A small image embedding model, trained from scratch.
Training: muon at rate 0.0036, 7600 steps, batches of 192, held-out accuracy 100%.
Data: trained on simulated stained blood smears, 97500 training examples, 15.0 epochs.
Rows from block 12 of a small image embedding model, named by matrix and row number. Rows with one number belong to one channel. Each number is 500 + 40 x the weight over its row's rms, rounded and kept within 0 to 999. All counts start at 0. Numbers have three digits each. After the name is the row's rms in percent of the matrix's.
After each channel's rows are labels from the 100 images, of 14976, where the channel reaches its highest value: "strongest on" is what is common among them. Only what is clearly more common there than usual is listed. The data: simulated stained blood smears.
# convs0: first 3x3 conv (model.blocks.12.convs.0.weight, 256x256x3x3, each kernel summed), inputs 128-255
# convs1: second 3x3 conv (model.blocks.12.convs.1.weight, 256x256x3x3, transposed, each kernel summed), outputs 128-255

convs0.236 102:522475586590497473488515507514570449448558577499505528466528570519484457484495479513568470475520518553547603499494437582457472501436498542491531479537494482511492481618538518490486482426500469537532488487503540518531549508514520447473520529473498540527499471470475546549570546487526492476522515563495500486546535443490436541510523551483441446473584403511521538527495523499529564422500
convs1.236 114:558470447527402476489525483433457540464519451399452493460472503505491535524523417528530508495478479503481538516504527521466535502465534543481482451529580381505523456511487448573504443503509473487480562559481517563539531482470500444516499524527454412481477505525462492497396451492502500473495428406470464496499451478480529484489463492532520597472545571474530500500487502506437461512440
strongest on: dark grains

convs0.119 102:565547445493490505513482529558488542484512556480516461413496501531462537559498508502565491502493491550492539481483549488575462501502463557513532498466476525572462471521476499549609573550487557471508493567504421491520516421490485520557479514575455440492454553541499508508532592524511568399496537600471541626504516449480488495472522451497584462495526516492468527502485546502499464548513
convs1.119 096:519489418474500486474455450422480472565520491472459464495510480553485490506435436539496488479499510442543448478508505492408469513489466504516479471532517444477461455441521557471545586432461488519463510475434513480485500460457505471537434464483449417474497542569534502492426555496505502433497587466453457452509471467498535475532460486521501496543470492521543468484386470479513424494430
strongest on: kidney-shaped nucleus

convs0.237 102:530534463469493517517464496472459471418482466566455518509444427422554558500526431498482455537487562486505486457473556468491464503492507567416513481504460471421515476504509413483565507512506437547497475493476494425481556519511533484481478466417492472530540503505515519517526420479510434457436437491521453438511560442493480551493448429517408569542508437500518591499455472460446468476458
convs1.237 090:449456435524498482504523529531505458485486474471520507534497460521550508514521539514461467446499586465519400473511430504492503517510490457518468494493516541484506547487518491525545500561449497461475467489490496529527500502460478461462529466547473498404465473532514479559529484424513439567546568516497532499520438536542603556520504484537421498449475465473450470480558549482512486504554
strongest on: two lobes with orange grains

convs0.110 101:549496535469478582487503488520493483508492513556485499475481469496513554488454518507483516507564511524522430458457521511473493544479423439526492545519532531484504459489562495478472464481497507493490443493522508493441485500465564517505505484477526502518504538579543490509512499531531521509505510477510486481481440473424669514440484466418464414480465441572439482477527518462453512525517
convs1.110 102:477539455458475498517488496531495477453453635473554530481488482470504552445492526538515434468489622487517418443490496496466470539440507477490447455461508484419535507483481531446581598580497527511470549498454487463481448543477555446455534488441472487508427478552502472508502464492483469483495524522532534524490491515490426395507489518515432445455519419470544512475504502523476493580422
strongest on: two lobes with orange grains

convs0.80 125:425498501476479516496528544583528489536514564533503463472532466501482448509509541512501496484467432509507498515501530544442529530550562642484485484487525406420469506525478460540517525482479473517508440475490558518463601514481498430417567556587506578519516493469498528549516451596463455478549537428434489434520489515516503515559460545446521612520447490494521540503552539530516475456613
convs1.80 135:492543513489518478480439470504493611548560544481442502537496420423520501552492441504496478509472437507522498457497454481498475488534619563528460468489514505572481485508502463534513469535497465471513496537500471567459611485441491460510549495500503515490503548483501478545518421499512489585514461377473472441490478514537506499519514479478582635516478552447501490527494480462485494521482
strongest on: round nucleus

convs0.121 115:480509528463504469455473497508477479544546563494503479426451518503467436468506574535515502533444464610537478503474483599532505487494624574543502501489494504537523520484497451523577533490490459518477478478501502512474511512452495438487528452548473500491494491526493497498495589568483513515491485528454504544464538451581460482494483576469501609468462506445471467485535562459504502508613
convs1.121 115:477511465526418507519520454560478523562511444482475512503469527473473489474469532490413500482463512524548529461482508482430521560537564590490445510480479432583504540562450504502497464491475508467533481572520490586424526462445488527444476469496411542458395479491514502468512470450467516465558444441509480504513458516509549534486506515410466523533481525490519499484553470534469446501513
strongest on: round nucleus

convs0.202 093:533472500549455493488587536536493596473465534461513496498486574480427461491508505525509471414466583463470467522520468480525545499525543559509507500445531486503494503538466549565483528620543499524515522504504536532467500505458513505531428556452462538512533460604484538459544450463509481564488508539491480576432522511466456535488451518451523545469496504446506457521440472506552462494515
convs1.202 086:537476421466429512404532486463487479529504467510456485525436580574501494503464484467501477476507468425478491547465515480550482475485538460458443496501512427453507453503492443486469533503429525462479524531437451577509531496440502454418465473422503514415467468502535490569408535469474527418510515553476483511475469516550505482500540462483540491572505543501537509474404485550462487490435
strongest on: kidney-shaped nucleus

convs0.224 109:526486482554491496415426512477504461371450482452494515508500480482564478485470477486473515435533505472475485500485476466438456537427510497499503487455474506496500496530522454491507445495535369461469473510551521496541489436466481355527469486512450475522454457467479487552469561540478433498493486495543486455472495472467510474493485454501547521473512519570437558478528449414507504483466
convs1.224 089:540497482540511468614532510569519506518476526551437461571489453428479544553448564502623505515520512527549526467494517560486509539638437479522475545584527517479489548418453482543468515445461457574493491500535516473449447460482540528505540459550492523464556537460544494480498440516519557573468543518473456441447536480503488529493482503503465457499482478497517530466513519491519520494578
strongest on: band-shaped nucleus

convs0.13 111:480506490505474480453481466452548477453502455477566589484509491443450508478496515571440506476541464447542570464553422401472442487509467420467506460461565536446476505482515531468492454483604440457463533460560522475502467434543489443494458494484595513517446411463455445515468500484521442445478454416541464430430470533442501488470497470523549462501525487469481505506522439521488508516419
convs1.13 097:457495533476481520452544566489507523598505500478514443531462497500531528501523466488494548569569395457486485472427556530470474470425486471527508482480497458488508500490515514586453481429425476566517486533446523513437481484435493518550547518517464519517480522420504554542507493517462589420489543480463500501516466472510505521479486529474462412499488482443453470502466539541510506552527
strongest on: dark grains

convs0.150 108:502529495538499557484461450518490459516561500454508476497474529455494533538513566486482517444508508532485505555517461480516470458427511546540493525506448498487505492516486502449536438499534534496521445476456465507474503495509573549444481476478462477483532486443490532490411479565524502469549514428401480424506475416499563547415491481477531475537418486542536425510451524520475463601511
convs1.150 090:510465457435585483568414446533483471459417498510457501445434444567520470434497541468509442449452529519502433436493467447438487494534529484459559492473478500545540542496499576525573551469439510511528503503473556458488489513521481526510520506517423522503490473619469517397511437448442441483524507482493523507476547532527510506485496488502475461477495410435479477466516516496543506503502
strongest on: two lobes with orange grains

convs0.87 084:485523492498448498545508490496483489539564573500506480479542474562513486527521497531486470492491463558492494464481488484537492544499514508471442513537502477411530487449491526516475524516499590512513531561573558529494570549547471424506531486517600471493476480531516535511480498576517509507515561518458469510539477462484479469471518490613443496541525450497532518450554534471508498487506
convs1.87 096:533475519480487526522501476451506475474508514513514512360490501447523500482522459419436541470521478472584433476438458414602491501477471463458504507519436445502533485485495484478494465414513505504446464504479486524476504449526510475478508526532638452475432498475467463426510528456440493426535449566521546505471490471523553496422519530507544470542517427464531461533505472462536510514475
strongest on: band-shaped nucleus

convs0.152 115:478462458451473494496428468477540462443486532506479477543511500495459448489446519488508480520531460520421484481471478426432461462479537504467448548481452494466471501483443459490472498470370516456490416476403465501458445517488477444456476452492469489442440549504414469441451497473477477543492479455424474485435440447490450453481460437440483492452488516431538520453457520438478469546484
convs1.152 089:469467433489525495467490449503499438560511394505517503507491504534498570490510472508451440481432450497543464468581545481489557517543508520453464489532496523508575493457470480559508526478479473511510485541551509520510525467530481468475493558515490553461540474465514509489487481490459472507472463507562505540514514550501499545539525478547497490565521486538469457546558504526583488493533
strongest on: dark grains

convs0.57 103:573507477518486463482489479500547553500579558533507472473448576562508461491481559551488547509500532521490521501452502565552457477538490474478543525491472471610509496569513467582489548550470539506510499506492471558497510537513487571543485456517519517487510500564505509551464600457492568569530546577471501608473506490545462516519480494475484548532523605524491482484604491507509490461488
convs1.57 105:567498491464434462490497484464492520566508505457492444510440554505487508493483403491415473547513453457467552477467511499459436445491499533493510435544512482578510427493514470476454455521495583455449486494443502555434553463491557455532488506450457449447451496439524437523478539473497531385506542503527448491517467516508499441518573456479492454556456538467573515478448477478470410385498
strongest on: kidney-shaped nucleus

convs0.176 121:496489426449467435426446527466468503475471474477480531429524500435536479445453484526486469459505481462539461411483503380500449542511527471498440494470490476463478437483475485448580520576474479430518545469475487500465511487489463353430472426411469516506500408529528488452512455528455539500478501466534501490524399496479477472496499485500512545540480479505504496464467491485518515458446
convs1.176 108:429493537492573561541446478500513580513492527554493543512530503542517520486551492481474511458449491512472531564510468578462521471462496496487494537507454501465529566480630504557406506503484547509418546543488463504440452484400563491589487566521470523497544553415451497476490446423486497490484456512478485524472517471493491543504508549582440477474502450517532591524458452430546448532581
strongest on: dark grains

convs0.221 091:438517532486547498533464456482519487506578503459502506482503505541466494481524466515459511534493449480529513463570475496558499526486482470584511500530483513443475493514482454491440596519455545495531548490481572462487502525623515362479479492493550489482532511503520513491568476480485517484495506495465441499532488443637468518465502513458490465569548476500546594502533537493432486491491
convs1.221 101:496497493507464482518473507538458507566559517494470502422511491403496490532474487523491457557499446508521496473510436470602500490475493448517459479499472469430533563490537520427455541343538523454462440550466514502487488565559524471476521486501466560500446535415472455408519510548543540466489507516513511520489524464558466520497472559529500503629528461510472478485447483529520482487481
strongest on: band-shaped nucleus

convs0.120 088:514524509466500576513489486482583472505525533538509482488503440428478603506498507581415512444518472549576493570469540507438549480510482442512498509430478464467566434444550433498422452539525455505483451492531495460479484458459508474472518508483518527492459549517528512541440448563500494566494478482553495477558485462410623511478535485528595464455524470550476533548445472499458481478485
convs1.120 096:531423473446572523494469535525483447431497512486466480529529413512520462497507579470570477489484497493514451475476530473476469497416478496474498466523489450465438478466420519421554478410465502532496512491477523503488470552503458527471616458522531474530503427623502445462479484454511521510458465526527445477536480517487567448475451470489336540503497473386490511534482497488448534543434
strongest on: two lobes with orange grains

convs0.45 091:512508524518513559528583461507540597491507512509470496421527477448456539516443495559475498443522515474486472549516450503517478548424510483534466506512499510527525486517503480546467506591476504566475519556563625539517509479471567465525508495523462590575502563544462531507479499504479472555473532554451502520543471538510581490539509523476509562496532472603502474543440458488422490494504
convs1.45 094:559488437531443462492474461481549490438535586503595508466541553540446540498562540473556465521517546557512494453492446465475493509538538501493468443516541545467574546461476432448578494545476480449514523476534527461430474489494492471473477476450530469481471527442505534506501489471526501538481561494486552479428505451490556483464505453492463443488515482507501514502540564478474503554521
strongest on: two lobes with orange grains

convs0.64 097:517507478452567471478483380425414510531508486472470460522529525440455456479492452448509449545563469507469542489471526458510543485530459504409481526465525516512517534476416470502501543521434516438473444470410545480501516483458451482484492496488481526504450490513457472510484507452508441481461502534477530477522477514539484487462483453399506506535460409499466486490541513587474460504500
convs1.64 092:459491449458509500555494480521478513495512533503506470450536501452541510524502458538495474461459495494506466540477459554385492510518466505519509545460398532529543529445562530519444534501500424540491445492547511398469436502527549455532459485541461493534542502508473469448468476477532463572488490502489458498473455489405420486505483533533439465448496533497466567562523451457562522517587
strongest on: round nucleus

convs0.91 110:490505466457501419498459483462508511493562461394444467459489495460424449421456484472493477480354499468512545425491521493500436479448477525509503431449496514470458502480533391502493529477500460464486465555456574487512529493566481491476504479445528507480507443498461499423477453499453427549526471440455459523482457556540410445572439494484521560541489480478461497482497508553494487505518
convs1.91 084:515557442578597574462561423506468459541439396525546528552497452516451510557473593520536436491475478543558503515563524486474521502512493495573464536603504466467518491507457501464563486449523523509475464444469452487447449470470513509467473506488525564483502517564441533523484529533490489500524519516491446591531474511508456515488598457550450474510506497517513533471542550457539537482490
strongest on: two lobes with orange grains

convs0.51 099:467534552479477550469477524506487532514439548476484492429435469426499588514504469504433485446530479502494450577482522500487501513488520471466560501543487504484565509439556507534509425454512499482560500427484538504442451502515550499487460476476470498503519480540465539400574504455552480491487445424465489472459484558506563510510544494442556512428537512579457584523575553483508438584513
convs1.51 090:556524431430521525508498558496489417432517598458533449515510481539493518541557537497534433502503645506530414529478440501471534478521467440449513497525466446448490566497540451446593544524434468505485475501435510448512462450495462523501549516535485519498505517634523468534463529431520460461475486548519507503446507500501547480510452502485399500483482421450459460489473535531510511488395
strongest on: two lobes with orange grains

convs0.226 104:527518552539433438470492432468506430493458468456479446461512526557476394478441476502443481440478481461469421480492435477450463485476467548477617523456512480497510473488489499479450487408518473486459476500481462518475501456507498486538445478506474495474494412475466439472406508523477448498507499530498475515458467487483406521512463496493503526464477506459546402485442443558571490558458
convs1.226 084:482524571479518546522415550492382499475449457564493571514514473515470527471554498507500512536447459526444463512545484529496527501522458480526468476504527533490396510525547405547459480530465458519499555459470505461510502452521518411463525512533518461538541541431526479487503476485600472476484475483464532551467468461500506490528517532512454460506479519517429510528477467405450446496526
strongest on: band-shaped nucleus

convs0.175 089:525480505551481463462531546572510508515611507509535550435491494480456457507472514461551493431471508509523544514484562546469498484469551529578510494497453470506487544527513544487527502451495479517497494528513479569506578517508479558478552587480529472559512516494559487571548552512474518497556573533481519554491508511500458538492537587467509549522617483453535468470480524506472566482560
convs1.175 106:522548402490520508475435470462467591508526528450491562489503599484453497461479473432463460508513546429527526491527525490479454511525527504515475456555469460519484515497478498547565418481457498523534519664450492457517475511521466463502478493459475453496532551509495547514474414438454473463536481442419469492358507531489450494492452472468603557492421544506462493501494489510508468551509
strongest on: dark grains

convs0.169 111:544475524494466564468509487575533438474492428486479448441511572497517688502471555486474509546497552526568475578487484470484487467443583553483487559446483512521553494553579491479493431530487517472484500530504559520486539424471536463549512495540481494481457530489485504554492534588501498522417539501483540453492471468451574459455542447506536554491475492567466542522503532482475536550555
convs1.169 096:578431461445460502459478447487481473486469647472489503468491518444496416523572496460516511495476634436504427481497470503500447485540531562478476446512527513477500541457563477518536440577399503514519481564513477579434566493515511458515559486553484499526554471543483500514497415438484451555450412478534482492512473478486554483530471515452445577493528458425550453504525466481494483488496
strongest on: two lobes with orange grains

convs0.145 106:520477513495479514479527467458526455560488483428485494459489552543530488514489435511479449476532484473524503539510455448482443569516484486495491499391452464479549452463523444492477488447503443433444436462467529499448486504463467447552450500504447462479481454453485451451469532428508493454500443516424477509492536518530482468406538528474491473473545468457472472498501434547520411489435
convs1.145 094:494498515519525474480452469443476470547505538554511518538548535495475521512482484474546514530433538505508474441483534526446487501474458459584545574536547528468583488505503484459478527424470443500468535554417474468467470466503533500467511507474490576524526480456513460461461484602541532516457534464505522526458501467453444508504474471528452460540519510431434578454494544528529525466525
strongest on: dark grains

convs0.3 091:494531492438431585485501531458528502460465484571501470525496455464425644501504464445487491471540557493504497613454525451482460460539457470501496487490522486466472519519563497474570427514486541473482480479479494494498453507484575519430487501502456448484478505536469544502487441513465520524505469456490554494438539479402592451519439436500427438499496453621521508533468532481484465497487
convs1.3 095:499497413420604541509471502491469439461418568494479478460509444473508553527502509527540462474487604475526431454489522469510529514507489469476479496489458450414485516398454496438516490545470478477472456451501491470474430530560517446447535459525472552500444451728445510498492490471536473499465438492534475498530486478465564455470539524467385415469518423492513503508472529461479510584461
strongest on: two lobes with orange grains

convs0.103 096:532458556528522600462521515402478479466441468456498554459519459475517475489521457500531531433587510502505497490454521453490442515487448441510492496520462496491461533436524470453546517500473504436496444451464503496527460503512604438486496461498513451500512489524515536512431473502523499522517485518563513495511498531545588478485485458499549437537537501582471483502474511476514484503494
convs1.103 099:527462409440523532456450512506510432471448580486438511516517448508524477520500493443510511484442644480524401520468455491519479547472481482445505470507514442419445547456430516468622516563424515471500462464464541432518487514491508460430511491526529499478484488646505502471471540486492505492469502450543484521435506501489460506464483485544350444478479464456446468487428487502436468562501
strongest on: two lobes with orange grains

convs0.8 112:518532538384452496520458461562521508500449470510501448439483464428554593532507552483438488484523494454455472556467527545542490540429398439495467505442497481478494456466536480530458517499548460503477490536474433428513473485489547374530517504533476478444519549519491541500455493491490485514498483536509466449506473439427537420446479436442478379461487513538511486544460443499474473435527
convs1.8 100:471469442484437474503532493454539547477490550558568488544510484491476440470532526460541472507434552466554385455481439509460471504464478549479501541513503496473564583383437497478602455564479466448469576498532525464448469561476507482418505465494524458445521448522483444529565473525548549544549495526548540452570498519497507512510495416536476447537517447509502572476562552481539503578506
strongest on: two lobes with orange grains

convs0.23 104:466546565491484516465484515596505587489525516527461484499486486548492532480502529492492478534496523488511500594501498439542508439502452469473496469506464480518465521415552469583550539528468476469471502551486535517475504521484525445579460493484446530500581542535512474518503547510521496556483503523477470561480523439494511498470452484458549453481462570508486510516506467498482486518442
convs1.23 093:486438472481502540477496471423523546507518537508507451491475452523455554503512493480435507463485476427528454509474518498486492542463509486528495537492515489473513477557499551445494458504448532483475536439461475467379535499482536487436437455457444419456507451568507432507460490467499496395529450493448466508426434443545532457494454474508486490484497535452496472458459497524484464517427
strongest on: two lobes with orange grains